From a checkpoint of a small sound classifier: activation relu6, depths [14].
Rows from block 8 of a small sound classifier, named by matrix and row number. Each number is 128 + 24 x the weight over its row's rms, rounded and kept within 0 to 255. All counts start at 0. After the name is the row's rms in percent of the matrix's.
After each channel's rows are labels from the 100 clips, of 14976, where the channel reaches its highest value: "responds to" is what is common among them. Only what is clearly more common there than usual is listed. The data: drum patterns on synthesised drum kits. In brackets: how many of the 100.
# c30: last pointwise conv (model.blocks.8.c3.0.weight, 192x192x1), inputs 0-38

c30.127 098 [141 155 142 118 159 109 163  88 136 135 107 139 169 213 157 166 136  93 111 152 145 135 186 135  95 120 134 113 148 115 146 103 152 131 137 136 124 136 105]
responds to: breakbeat (86); tempo: 130 to 140 bpm (30)

c30.159 073 [126 102 201 115 137 113 143 126 131 128 115 130 139 106 193 122 147 197 159 130 117 157 140 170 135 161 127 119  99 172 133  97 140  87  92 179 131 157 118]
responds to: four on the floor (84); tempo: 70 to 80 bpm (53)

c30.3 077 [108 147 127 120 150 121 170 117 115  90 146 117 105 216 202 101 103 133 121 140 133  89 116 157 147 143 153 129 116 163 114 149 150 126 138 107 101 185 146]
responds to: shuffle (100); tempo: 160 to 170 bpm (46); tempo: 100 to 110 bpm (26)

c30.97 094 [126  97 136 137 144 135 111 151 121 129 120  99  97 149 120 110  77 162 130 160 137 131 132  78 125 111 119 133  88 145 139 163 112 153 124 115 132  97 127]
responds to: shuffle (44); waltz (36); tempo: 90 to 100 bpm (32); tempo: 80 to 90 bpm (31)

c30.58 108 [145 133 122 120 127 128 159 104 115 138 144 125 120 157 131 118 180 132 116 128 138  98 146 105 110 101 116 136 127 133 159 165 126 123 108 129 123 100 166]
responds to: tempo: 70 to 80 bpm (69); bossa nova (54); pattern: shuffle (38)

c30.91 111 [128 141 123 149 134 128 100 175 130 120 117 118 143 147 133 113 155 143 140 133 146 124 119 117 145 125 142 111  85 127 143 139 113 124 124 110 150  81 142]
responds to: rock beat (49); breakbeat (49)

c30.78 116 [103 116 123  96 137 112 138 107 131 116 120 121 122 140  88 133  97 100  90 112 124 107 125 111 149  96 145 146 152 127  90 133 131 145 108  80 134 134 145]
responds to: random hits (98)

c30.133 121 [125 167 129 138 131 129 131 132 131 163 122 122 129  89 172 145 138 125 159 120 163 168 135 153 126 124 122 128  71 138 122 122 114  98 114 164 101 121 129]
responds to: random hits (52)

c30.85 093 [ 95 118 106 141 105 155 182 100 127 137 146 128 119 137 131 139 166 114 149 122 142 146 120 102 134 137 172 131 128 115 154 135 122 104 102 137 111 133 132]
responds to: rock beat (100); tempo: 120 to 130 bpm (34)

c30.129 115 [126 151 164 125 106 135  84 121 127 108  97 125 140 155 124 145 107 108 130  93 137 132 139 116 150 129 138 122 122 139 123 110 114 132 139 137 144 147 125]
responds to: tempo: 70 to 80 bpm (52); text has "four" (36); tempo: 80 to 90 bpm (35); shuffle (28)

c30.49 098 [ 59 146 127 153 108 148  97 125 159 118  75 115 126 115 135 143 117  70 136 137 128 112 129 126 104 119 127 127 126 137 117  98  87 119 103 119 151 130 124]
responds to: tempo: 70 to 80 bpm (75); waltz (30); rock beat (26)

c30.30 079 [121 112  92 128 140 131 127 126 145 140 126 121 102 127 132  98 137 152 123 116 113 163 148  92 150 176 117 103 144 138 157 143 101 147 133 155 142 114 150]
responds to: bossa nova (100); tempo: 90 to 100 bpm (48); tempo: 100 to 110 bpm (40)

c30.79 113 [130 160 120 122 151 140 142 112 160 129 153 128 143 137 128 134 126 138 106 132 107 127 101 133  97 106 149 139 112 121 100 106 135 132 125 121  95 129 116]
responds to: bossa nova (99)

c30.83 091 [138 111 135 114 120 126 101 143 121 135 143 172 131 144 172 124 124 151 113 158 105 172 141 168 132 129 116 110  81 139 139 141 122 129 150 160 127 143 114]
responds to: four on the floor (52); bossa nova (47)

c30.106 113 [139 132 132 138 102 128 124 152 133 121 113 115 118 118 134 101 164 146 142 115 142 101 131 156 119  99 133 140  99 164 109 139 116 108  93 117 138 122 131]
responds to: bossa nova (75); tempo: 110 to 120 bpm (26)

c30.112 096 [111 116 103 125 121 140 136 130 101  91 108 111 114 142 115 135 123 127 120 122 108 139 133 142 129 130 141 161 124 122 130 137 129 118 124 124 123 103 135]
responds to: dembow (94); tempo: 70 to 80 bpm (58)

c30.18 091 [141 148 135 131 119 117 111 119 106 115  98 145 117 102 158 120 111 123 118 111 157 144 102 156 106 154 139 107 109 137 152 105 150 112 133  87 149 105 121]
responds to: march (100); tempo: 120 to 130 bpm (38)

c30.165 124 [120 135 136 153 141 135 138 110 130 125 114 129 125 111 145 131 129 115 105 137 126 122 146 159 148 116 138 104 132 124 129 106 147  97 151  95 151 103 120]
responds to: bossa nova (41); waltz (33)

c30.64 084 [112  98 126  87 137 137 108 113 131 113 100 110 139 117  81 128 139 114 128 112 164 115  77 122 160 149 129 128 121 110 116 145 121 148 155 119 137 148 151]
responds to: march (38)

c30.10 104 [145 152 101 140 165 107 127 139 135 111 190 129 152 130 139 120 122 132 106 131 123 128 102 133 119 131 113 161 121 103 148 125 131 106 116 103 117 130 128]
responds to: dembow (100)

c30.131 105 [143 125  95 129 118 133 143 121 104 121 134 120 121 149 119 120 154 101 124 115 127 131 169  95 133 115 142 126 149 101 141 145 115 131 115 108 119 113 110]
responds to: waltz (32); rock beat (27)

c30.33 098 [124 100 123 130  92 126 129  75 129 112 107 135 133 142 225 126  99 123 127 135  97 116 150 153 110 105 157 160 107 229 135 139 140  86 146 133 138 146 190]
responds to: random hits (90)

c30.148 127 [116 142 148 152 152 119 255 128 128 115 110 153 111 127 135 122 113 149 116 169 144 113 122 158  82 114 147 172 113 132 150 175 116 113 121 121 121 224  80]
responds to: shuffle (98)

c30.14 098 [122 147 134 153 150 121 106 115 100 130 129  95 142 135 195 155 116 159 188 138 136 195 113 184 125 128 139 142 101 220 121 123 164 107 107 130 150  90 234]
responds to: four on the floor (55); random hits (40)

c30.40 112 [109 135 112 128 137 129 146 124 134 113 128 131 131 133 137 117 113 144  97 110 134 141 110 122 134 129 138 128 139 107 131 143 124 126 111 123 112 153 128]
responds to: breakbeat (73)

c30.152 115 [163 116 150 106 153 118 119  94 130 132 131 119 131 112 156 153 138 100 148 143 134  97 165 140 137 136 149 102 115 120 123 124 128 109  97 121 144 147 146]
responds to: half-time (45)

c30.56 102 [128  89 134 120 124 100 120 113  97 108  93 100 125 125  88 123 134 123  85 136 120 103 134 114 210 147 152 146 156 108  77 138 136 160 141 138 140 117 147]
responds to: one drop (54); four on the floor (39)

c30.24 118 [124  99 117 161 147 124 107 134 143 126  90 120 106 150 115 105 139 119 124 134 116 103 123 132 159 119 142 103  99 170 130 144 141 133 127 108 146 141 138]
responds to: dembow (43); five-four (31)

c30.187 089 [132 148 163 127 179 143 118 128 104 113 122 131 141 110 188 161 116 159 134 134 148 156 142 138 126 133 113 116 113 153 137  74 126 111 114 111 134  99 102]
responds to: random hits (83)

c30.138 125 [116 181  97 126 147 112 151 123 103 119 134 144 140 128 152 120 126 148 116 126 134 129 146 155 109 133 149 112 143 103 134  86 110 148 136  90 157 142  83]
responds to: random hits (54); five-four (43)

c30.124 086 [149 173  76 155 183 124 130 186 156 138 122 126 112 171 114 150 140 115 125 134 113 130 115 130 146 131 135 188 140 107 119 128 151 145 130 146 109 116 149]
responds to: half-time (100); tempo: 110 to 120 bpm (25)

c30.17 089 [136 111 147 109 121 121 141 148 137 117  92 115 117 126 109 147 122  98 119 123 118  94 134 185 169 123 120 161 132 141 113 173 128 114 125 122 116 127  98]
responds to: five-four (96); tempo: 70 to 80 bpm (41); tempo: 80 to 90 bpm (35)

c30.158 097 [137 143  82 104 127 131  92 145 121 108 115 139 136 218 127 102 167 126 139 129 115 119 108 182 110 144 105 111 145 125  99 129 122 124 130 126 118 119  90]
responds to: shuffle (99); tempo: 70 to 80 bpm (92)

c30.145 095 [137 143 140 146 155 124 104 113 140 126 130 116 106 159 154 106 151 148 140  99 132 115  98 187 129 151 150 143 115 165 143 172 150 134 148 127 116 139 114]
responds to: four on the floor (82); tempo: 150 to 160 bpm (31); tempo: 160 to 170 bpm (26)

c30.8 130 [134 153 111 130 116 113 130 117 133 137 103 109 123  99 148 103 136 121 156 135 143 137 167 148 171 123 132 134 131 126 144 110 123 146 129  87 134 168 116]
responds to: waltz (40); five-four (31)

c30.174 093 [141 122 129 134 116 123 174 106 158 150  97 135 111 172 134 108 108  94 119 127 155 125 154 130 116 134 121 113 145 117 111  87 115 139 121 131 124 146  94]
responds to: shuffle (70); tempo: 70 to 80 bpm (52); tempo: 80 to 90 bpm (31); five-four (25)

c30.86 088 [129 139 124 120 137 112 113 149  91 141 118  96 138 127 174 141 145 158 138  97 138 148 157 176 114 113 125 118  95 162 119 104 146 138 124 168 149 115 108]
responds to: four on the floor (89); tempo: 70 to 80 bpm (31); tempo: 90 to 100 bpm (28)

c30.42 066 [150 105 142 127 149 148 122 112 157 112 168 175 133 143 133 164 133 154  97  91 159 101 142 135 139 114 134 182 109  97  84 135 159 153 131 148 150 194 157]
responds to: shuffle (98); tempo: 70 to 80 bpm (95)

c30.101 073 [123 120 106 136 134 151 117 118 107 130 121 100 134 106 130 131 136 111 132  91 140 139 151 136 122 135 109 156 131 110 121 114 133 145 125 137 118 110 152]
responds to: random hits (53); one drop (47)

c30.50 098 [109 112 159 165 120 124 138 125 144 116 122  99 106 158 121 120 136 135 133 137 136 131 126 149  94 142 110 138 160 130 106 125 125 112 123 118 111 118 125]
responds to: four on the floor (43); shuffle (38)

c30.156 086 [ 93 146 153 125  89  99 101 145  97 130 138 151 142 143  91 130 110 105  96 144 136 113 104 115 126 131 164 141 137 157 139 143  85 154 138 150 118 121 170]
responds to: five-four (100); tempo: 100 to 110 bpm (48); tempo: 90 to 100 bpm (27)

c30.125 107 [131 135 179 121 136 139 125 145 144  96  99 108 142 141 140 142  84 136 130 148 147 122 135 118 121 154  96 119 125  94 114 146 138 140 124 108 127 117 121]
responds to: march (100); tempo: 160 to 170 bpm (26)

c30.72 096 [140 145 120 142 126  77 168 118 125 170 154 149 124 149 124 143 120 166 108 137 125 182 113 143 138 114 110 171 130 113 112 147 119 150 119 138 109 123 150]
responds to: dembow (90); tempo: 70 to 80 bpm (45); tempo: 80 to 90 bpm (32)

c30.100 099 [126 137 133 132 146 142 136 141 109 126 107 126 148 116 118 131 129 126 137 131 122 151 124 133 118 121 151 126 104 126 129 154 114 117 154 156 143 120 117]
responds to: dembow (70); tempo: 140 to 150 bpm (34)

c30.169 098 [135  98 137 156 102 102 161 119 105 121 162 138 118 133 105 140 120 142 125 153 147  96 115 136 137 127 143 122 117 148 106 133 161 138 170 141 144 150 108]
responds to: five-four (97); tempo: 70 to 80 bpm (36); tempo: 80 to 90 bpm (30)

c30.116 098 [134 139 184  94 104 125 124 149 102 140 168 126 109 124 128 131 135 126 130 100 110 138 127 142 135 127 130 119 116  91 164 163 171 159 148 128 175 117 146]
responds to: bossa nova (100); tempo: 160 to 170 bpm (39)

c30.183 130 [111 118 129 101 115 136 127 130 113 127 128 127 112 133 106 138 114 128 113 127 122 129 138 128  99 144 135 110 161 128 136 108 137 118 125 121 134 139 136]
responds to: rock beat (32)

c30.9 111 [ 91 161  90 124 119 132 138 120 129  99 138 125 148 136 138 121 142 116 123 115 142 153 155 124 134 129 133 117 129 110 159 156 130 128 116 146 149 102 106]
responds to: five-four (100); tempo: 110 to 120 bpm (28)

c30.80 124 [124  88 118  86 134 122 104 143 119 151 137 133 100 131  96 125 113 136 139 117  91 108  70 112 113  96 100 137 151 199 145 138 143  95 122 125 165 124 175]
responds to: random hits (96)

c30.5 121 [141  73 151 159 136 128 196 129 122 118 130 141 143 124 175 146 135 134 108 127 148 152 131 141 111  95 151 137 117 192 136 135 158 141 103 155 157 152 141]
responds to: rock beat (62)

c30.88 120 [140 118 104 113 140 133 127 121 136 136 123 116 152 129 132 118 104 110 156 112 123 131 147 119 121 134 122 112 145 118  91 116 138 127 121 142 129 126 151]
responds to: waltz (56); five-four (43)

c30.90 101 [129 129 142 100 141 120 180 134 110 168 159 128 123 255 109 123 146 134 137 133 105 108 120 125 137  98 130 128 128 137 130 112 136 102 123 104  72 212 119]
responds to: shuffle (100)

c30.43 117 [143 149 128 113 113 133 140 137 135 123 126 151 153 157 126 133 150 157 135 123 127 113 148 125 114 132 136 125 103 127 138  98 135 116 144 127 131 126 122]
responds to: five-four (83); tempo: 100 to 110 bpm (33)

c30.143 128 [133 135 128 119 107 137 159 113 144 138 155 118 124 148 148 126 140 133 108 138 131 109 132 106 130 149 125  88 143 133 148  93 124 140 122 103 141 155 137]
responds to: dembow (99)

c30.182 141 [157 140 115 156 120 181 133 116 151 172 161 137 149 100  95 135 140 159 232 179 159 149 137 135 125  72 128 132 135 138 164 101 122 149 148  93 134 127 133]
responds to: one drop (36)

c30.132 114 [107 189 118 119 182 141 151 124 116 127 118 107 115 161 118 151 136 132 107 116 145 164 127 133 117 126 106  86 106  92 112 122  84 129 106 141 111 138  94]
responds to: half-time (40); random hits (33)

c30.41 082 [115 104 123 132 119 132 154 100 160 130 111 150 113 172 136 114 137 127 118 131 121 120 153 108 141 107 121 155 135 121 105 120 164 181 211 126 135 119 165]
responds to: half-time (98); tempo: 120 to 130 bpm (41); tempo: 100 to 110 bpm (26)

c30.188 087 [138  85 114 129 181 129 139 102 125 132 152 103 115 157 110 127 111  99 158 107 171 125 148 110 132  93 120 144 151 122 118 141 149 179 215 146  81 114 128]
responds to: half-time (99); tempo: 160 to 170 bpm (31)

c30.23 085 [121 153 155 112 165 119 132 101 148 120 113 135 150 103 156 154 118 110 114 129 136 135 140 117 111 120 134 103 116 117 123 128 128 123 126  93 119 120 107]
responds to: waltz (47); bossa nova (38)

c30.130 095 [152 130 117 153 142 121 132 143  97 128 151 116 133 127 144 143 134 109 116 131 140 112 131  97 158 111 132 118 132 179 111 140 137 147 153 115 116 133 143]
responds to: four on the floor (97); tempo: 150 to 160 bpm (38); tempo: 160 to 170 bpm (34)

c30.0 085 [137 132 111 104 100 126 104 148 117 137 136 139 151 139 201 118 133 129 109  97 135 133 148 162  95 106 119 132 130 221 115 162 125 142 148 113 144 137 124]
responds to: march (50); random hits (43)

c30.147 076 [127 124  94 133 158 123 175 115 138 171 141 137 120 171 138 124 126 127 112 153 124  78 122 121 167 163 152 134 107 126 109 139 107 137 145 128 128  89 135]
responds to: rock beat (91); tempo: 120 to 130 bpm (54); tempo: 100 to 110 bpm (33)

c30.89 066 [160 174 126 113 182 139 163 120 155 129 120 115 129 181  89 149 167 108 100 115 108 113 144 133 191 124 170 163 104  73 120  84 153 155 147 164 106 101 154]
responds to: shuffle (100); tempo: 70 to 80 bpm (84)

c30.68 114 [115 122  98 136 133 135 121 133 109 111 101 135 141 136 133 138 127 130 135 116 139 136 110 129 116 113 120 133  72  92 132 100 122 127 120 123 164  76 102]
responds to: dembow (79)

c30.161 093 [155 150 122 158 143 174 121 118 137  91 128 112  89 170 120 145 147 124  88 147 154  95 143 155 131 128 113 137 114 124 122 155 139 140 115 122 120 148 127]
responds to: rock beat (90); tempo: 100 to 110 bpm (29); tempo: 120 to 130 bpm (26)

c30.160 104 [126 115 120  98 138 120 163 128 118 117 118 157 132 161 126 146 137 125 120  93 149 127 119 139 118 131 120 155 137 125 152 107 136 139 166 125 132 138 148]
responds to: bossa nova (100)

c30.108 120 [119 113 107 127 147 132 124 101 146 154  99 139 124 117  77 113 106  78 127 126 130 152 138 131 149 110 127 133 133 127 135 120 124 114 162 129 109 132 109]
responds to: rock beat (29)

c30.121 124 [154 112  94 150  90 123 129 127 132 165 129 139 120 138 123 128 127 109 139 140 182 124 135 128 128 146  91 141 130 140 123 131 116 130 118 124 130 145 134]
responds to: one drop (82)

c30.2 088 [135 143  85 148 170 118 109 123 105 139 138  92 137  82 145 137 112 145 115 146 164 133 103 118 153 157 154 128 103 130 160 177 121 127 129 144 174 107 172]
responds to: rock beat (94); tempo: 90 to 100 bpm (44)

c30.67 113 [144 171 122 146 165 122 149 143 123 120 157 117 165 146 122 159 146 118 123 130 192 204 147 130 128 161  93  88 133  83 132 120 105 130 140 121 112 104  92]
responds to: random hits (77)

c30.69 106 [129 101 110  98 132 118 113 129  95 108 176 133 134 161 131 100 102 114 132 128 140 115 161 159 146 132 112 116 162 123 140 120 153 165 164 113 151 107 175]
responds to: shuffle (53); tempo: 70 to 80 bpm (42); half-time (29)

c30.191 116 [122 112 128 110 120 109 120 114 124 113 148 143 144 127 142 123 143 119 134 151 127 155 120 160 125 165 103  92 125 145 110 138 140 131 117 156 113 143 106]
responds to: bossa nova (99); tempo: 140 to 150 bpm (27)

c30.139 118 [108 137 117 158 166 110 140 149 126 127 111 145 139 127 128 141 119 142 125  99 136  76 119 143 114 136 115 185 130 121  97 169 112 139 101 125 138 137 136]
responds to: half-time (93); tempo: 70 to 80 bpm (82)

c30.13 093 [124 165 151 111 118 136 144 130 105 137 116 152 127 108 130 140 121 129 116 139 140 127 137 128 124 123 141 130 150 138 111 102 144 113 132 115 140 123 105]
responds to: bossa nova (65); tempo: 90 to 100 bpm (47)

c30.104 080 [134 127 103 159 119 114 162 138 144 132 138 116 133 141 120 114 144 158 133 101 149  90 130 165 123 144 139  99 157 148 121 143 136 124 133  97 113 143 128]
responds to: five-four (67); tempo: 70 to 80 bpm (46); tempo: 80 to 90 bpm (30)

c30.135 106 [155 141  97 157 138 125 140 134 111 142 145 127 147 127 111 138 138 105 127 137 129 169 121 143 169 135  89 111 131 159 145 127 120 125 136 126 111 151 142]
responds to: march (99)

c30.36 115 [134 102 141 128 113 127 255 106 138 140 114 125 129 136 181 131 139 151 101 108 110 132 121 144 100 123 130 113 114 215 139 131 143 119  99 139 165 209 173]
responds to: shuffle (88)

c30.6 066 [120 178 159 124 141 139 147 165 116 120 171 116 114 140 152 135 145 152 131 144 171 169 109 150 165 140 117 111 114 148 129 124 147 153 131 143 109 132 128]
responds to: random hits (68)

c30.70 113 [122 115 140 150 128 120  93 128 114 141 124 137 134 143 134 109 142 157 120 105 129 125 128 143 139 140 149 188 108 129 140 129 129 133 140 137 159 105  92]
responds to: rock beat (83); tempo: 80 to 90 bpm (28)

c30.142 072 [168 135 147 157 157  95 107 168 148 139 165 117 136 135 153 151 116 149 132 128 102 117 132 132 126 127 141 161 136 129 131  79 117 123 170 135 130 135 131]
responds to: four on the floor (66); tempo: 120 to 130 bpm (43); pattern: breakbeat (29)

c30.154 091 [ 57 114 130 130 104 129 126 143 133 140 173  89 134 115 126 111 154  99 126 132  94 128  91  97 167 160 171 105 126  97 101 127 136 116 129 110 124 145 117]
responds to: march (100); tempo: 70 to 80 bpm (31)

c30.46 069 [106 112 111 100 126 129 116 142  94 133 129 117 107 147 168 153  79 164 137 134  87  87 153 130 118 123 148 121 114 172 137 130 102 123 124 157 117 128 164]
responds to: random hits (53); one drop (43)

c30.162 074 [150 119  80 154 140 132 105 123 104 130  88 123 148 143 154 143 121 171 165 112 144 143  92 170 123 126 132 152 134 128 144 145 135 114 162 142 136 156 148]
responds to: four on the floor (90); tempo: 70 to 80 bpm (46)

c30.77 095 [134 142 139  64 190  93 167 139 130 132 148 124 132 255 118 132 155 131 103 116 115 105 151 169 124 140 142 135 116  91 131 140 128 141  94 115 165 123 134]
responds to: shuffle (100); tempo: 70 to 80 bpm (71); tempo: 80 to 90 bpm (28)

c30.102 129 [111 138 147 116 129 172 159 120 115 143 125 115 147 138 141 134 148 100  94  97 127 179 137 175 121 116 127 114 121 145 147 126 142 117 119 169 154 112 129]
responds to: dembow (67); tempo: 80 to 90 bpm (30)

c30.118 094 [120 146  90 136 107 140 116 121 130 117 129 121 113 136 107 148 154 112 146 176 116 136 147 126 141 134 118  99 145 187 147 109 131 160 157 145 125 129  87]
responds to: march (58); half-time (39)

c30.94 098 [153 111  95 124 100 130 101 156 146 164 148 149 124 133 160 158 134 147 112 130 148 107 146 153 121 146 131 162 128 179 130 159 129 105 171  89  96 109 142]
responds to: dembow (93); tempo: 70 to 80 bpm (56); tempo: 80 to 90 bpm (40)

c30.166 094 [159 110 161 102 153 108 143 140 137 110 167 107 115 156 156 107 122 149 175 135  99 128 129 143 137 108 125 130 149 126 143 117 120 155 107 112 135 205 110]
responds to: four on the floor (79); tempo: 130 to 140 bpm (31)

c30.76 094 [151 119 120 100 118 156  47 149 131 117  90  98 126 131 180 121 133 137 143 142 159 140 136 181 151 131 125 157 133 211 139  90 131 126 126 129 147  85 194]
responds to: four on the floor (87)

c30.189 101 [132 109 126 158 141 174 116 136 129 145 123 138 109 144 116 130 120  94 120 138 130 139 132 150 128 109 164 119 100 124 141 159 126 126 121 144 146 148 117]
responds to: one drop (100)

c30.39 071 [111 100 190 208 131 119 132 113 137 132 141 118 120 102 137  98 131 120 136 119 126 125 115 130 135 116 119 165 127 113 121 117 106 143 105 158 126 122 152]
responds to: random hits (57); march (41)

c30.146 128 [126 133 139 106 148 136 129 138 127 130 100 125 125 117 123 121 117  96 126 128 141 139 117 130 144 119 121 116 128 141 109 128 126 137 123 132 126 119 129]
responds to: dembow (72)

c30.184 102 [149 125 146 115 127 121 134 155 122 129 101 150 144 126 124 126 131 111 149 146 116 105 136 127 165 106 131 136 103 141 114 132 137 118 168 124 154 174 118]
responds to: dembow (100); tempo: 80 to 90 bpm (31); tempo: 70 to 80 bpm (27)

c30.47 123 [142 117 113 114 105 125 144 127 128 155 110 131 123 135 135 132 111 107 120 155 112 123  95 121  93 128 129 130 135 114 154 137 106 121 117 108 135 150 138]
responds to: tempo: 70 to 80 bpm (49); one drop (46); pattern: random hits (28)

c30.7 088 [129 112 133  97 115 115 173 118  83 116 129 134 107 168 132 111 132 138 128 131  84 138 123 184 159 114 116 104 101 159  64 112 142 124 133 113 119 123 130]
responds to: rock beat (51); tempo: 90 to 100 bpm (35)

c30.175 109 [134 125  82 116 120 129 141 108 133 154 115 122 108  95 131 134 146 108  76 143 109  99 141 109 127 110 143 117 108 131 158 107 115 144 131 125 135 148 125]
responds to: random hits (87)

c30.110 100 [106 139 164  70 111 132 131 117 142 120 120 146 100 142 104 100 131 123 181 120 108 128 127 189 160 123 121 118 124 134 135 144  91 104 134 119 138 117 107]
responds to: half-time (66); one drop (34)

c30.95 091 [123 142 159 122 144 131 138 135  85 126 104 128 129 197 142 107 125 149 115 150 158 135 108 126 138 120 136 159  87 123 130 112 129 149 143 122 164 144  83]
responds to: bossa nova (50); tempo: 160 to 170 bpm (34); tempo: 120 to 130 bpm (30)

c30.163 084 [ 94 112  89 139 124 132  99 125 134 129  98 128 155 126 133 146 129 130 142 151 137 105 109 137 142 140 120 134 103 130 170 119 131 122 159 154 111 156 115]
responds to: bossa nova (100); tempo: 140 to 150 bpm (31); tempo: 150 to 160 bpm (27)

c30.178 069 [132 144 146 115 138 150  91 122 108 161 147 141 138 118 118 139 108 126 123 150 116 176 141 110 134 117 114 182 155 129 123 114 117 175 140 157 137 187 126]
responds to: shuffle (46); tempo: 120 to 130 bpm (37); tempo: 100 to 110 bpm (26)

c30.167 103 [142  83 142 137 128 134 128 116  92  90 143 148 118 150 139 103 120 135 129 146 136 123 117 114 106 124 128 124 114 149  97 119 140 113 130 152 141 136 146]
responds to: five-four (69); tempo: 100 to 110 bpm (39); pattern: half-time (26)

c30.136 093 [160 165 151 143 140 170 145 132 132 145 125 138 133  94 131 158 163 185 210 128 223 164 133 116 110 122 123 128 107 125 127 131 133 141 112 123 112 154 117]
responds to: random hits (52); one drop (37)

c30.73 114 [112  91 119 155 120 132 151 109  96 102 124 106 143 140 144 150 132 113 108 107 135 147 132 123 107 154 124 135 113  97 147 123 168 148 187 119 142 118 142]
responds to: half-time (47); five-four (38)

c30.96 088 [109  81 113 132 141 118 139 119 119 118 140 152 112 161  75 129 101 102  86 128 116 109  91  86 161 112 167  95 108 113 117 118 155 154 119 145 105 155 137]
responds to: march (78); tempo: 140 to 150 bpm (28)

c30.26 076 [120  91 144 168 142 132 122 172 138 125  93  72 132 138 134  86 132 123  93 160 121 160  99  90 176 102 124 131 128 155 145 118 141 133 107 127 137 127 102]
responds to: waltz (78); tempo: 70 to 80 bpm (53); tempo: 80 to 90 bpm (33)

c30.153 079 [ 89 119 139 122 118  82 116 155 137 112 117 131 118 128 117 102 151 127  97 124 128 108 118 110 124 142 121 141  95 131 142 153 161 124 119 158 154 114 147]
responds to: dembow (95); tempo: 160 to 170 bpm (40)

c30.141 078 [145 167 146 123 137 135 114 131 176 119 103 125 140 201 159 149 132  88  88 151 125 105  69 100 151 133  95  86 146 126 104 124 120 151 120 167 132  80 106]
responds to: half-time (92); tempo: 110 to 120 bpm (30); tempo: 130 to 140 bpm (26)

c30.27 094 [103 115 161 131 134 164 164 137 172 105 132 116 125 137 131 121 122 125 118 134 128 113 129 132 102 168 147 131 129 123 118 153 196 144 201 128 117 121 125]
responds to: half-time (99); tempo: 100 to 110 bpm (38)

c30.37 119 [120  83 106 111 108 128 184  94 143 149 134 118 135 167 210 138 149  95 125 119 131 107 110 142 116 125 127 165 154 213 155 119 144 144 131 128 130 185 178]
responds to: shuffle (53); random hits (30)

c30.186 067 [123 161 128 107 130 127 128 116 122 140 139 122 199 104 115 128 148 125 193 134 190  90  93 119 157 134 141 119 143 133 161 148 149 156 146 131 121 129 132]
responds to: four on the floor (49); high tom (35)

c30.52 103 [136 151 133 132 142 122 129 145 127 115 153 143 123 147 138 137 115 113 111 132 100 138 131 123 112 128 134 144 145  94 133 149 129 122 130  83 117 138 118]
responds to: shuffle (85); tempo: 160 to 170 bpm (77)

c30.144 089 [129 101 155 139 158 116 120 134 168 120  60 116 160 179 142 142 138 153  96 145 177 134 163 143 149 135 121 139  85 151 128  97 109 140 129 135 120  75 137]
responds to: march (62); four on the floor (35); tempo: 70 to 80 bpm (27)

c30.12 113 [164 231 116 159 140 106 121 167 103 129 118 152 136 133  97 133 130 154  98 142  90  95 133 107 127 138 160 174 134 106 124 168 110 123  86  89 158 137 115]
responds to: half-time (100)

c30.105 095 [100 163 135 135 149 127 123 134 144 110 132 147 131 133 165 163 146 130 135 128 129 150 130 160 165 132 156 126 134 137 143 156 141 134 126 134 133 105 120]
responds to: random hits (54); tempo: 70 to 80 bpm (30)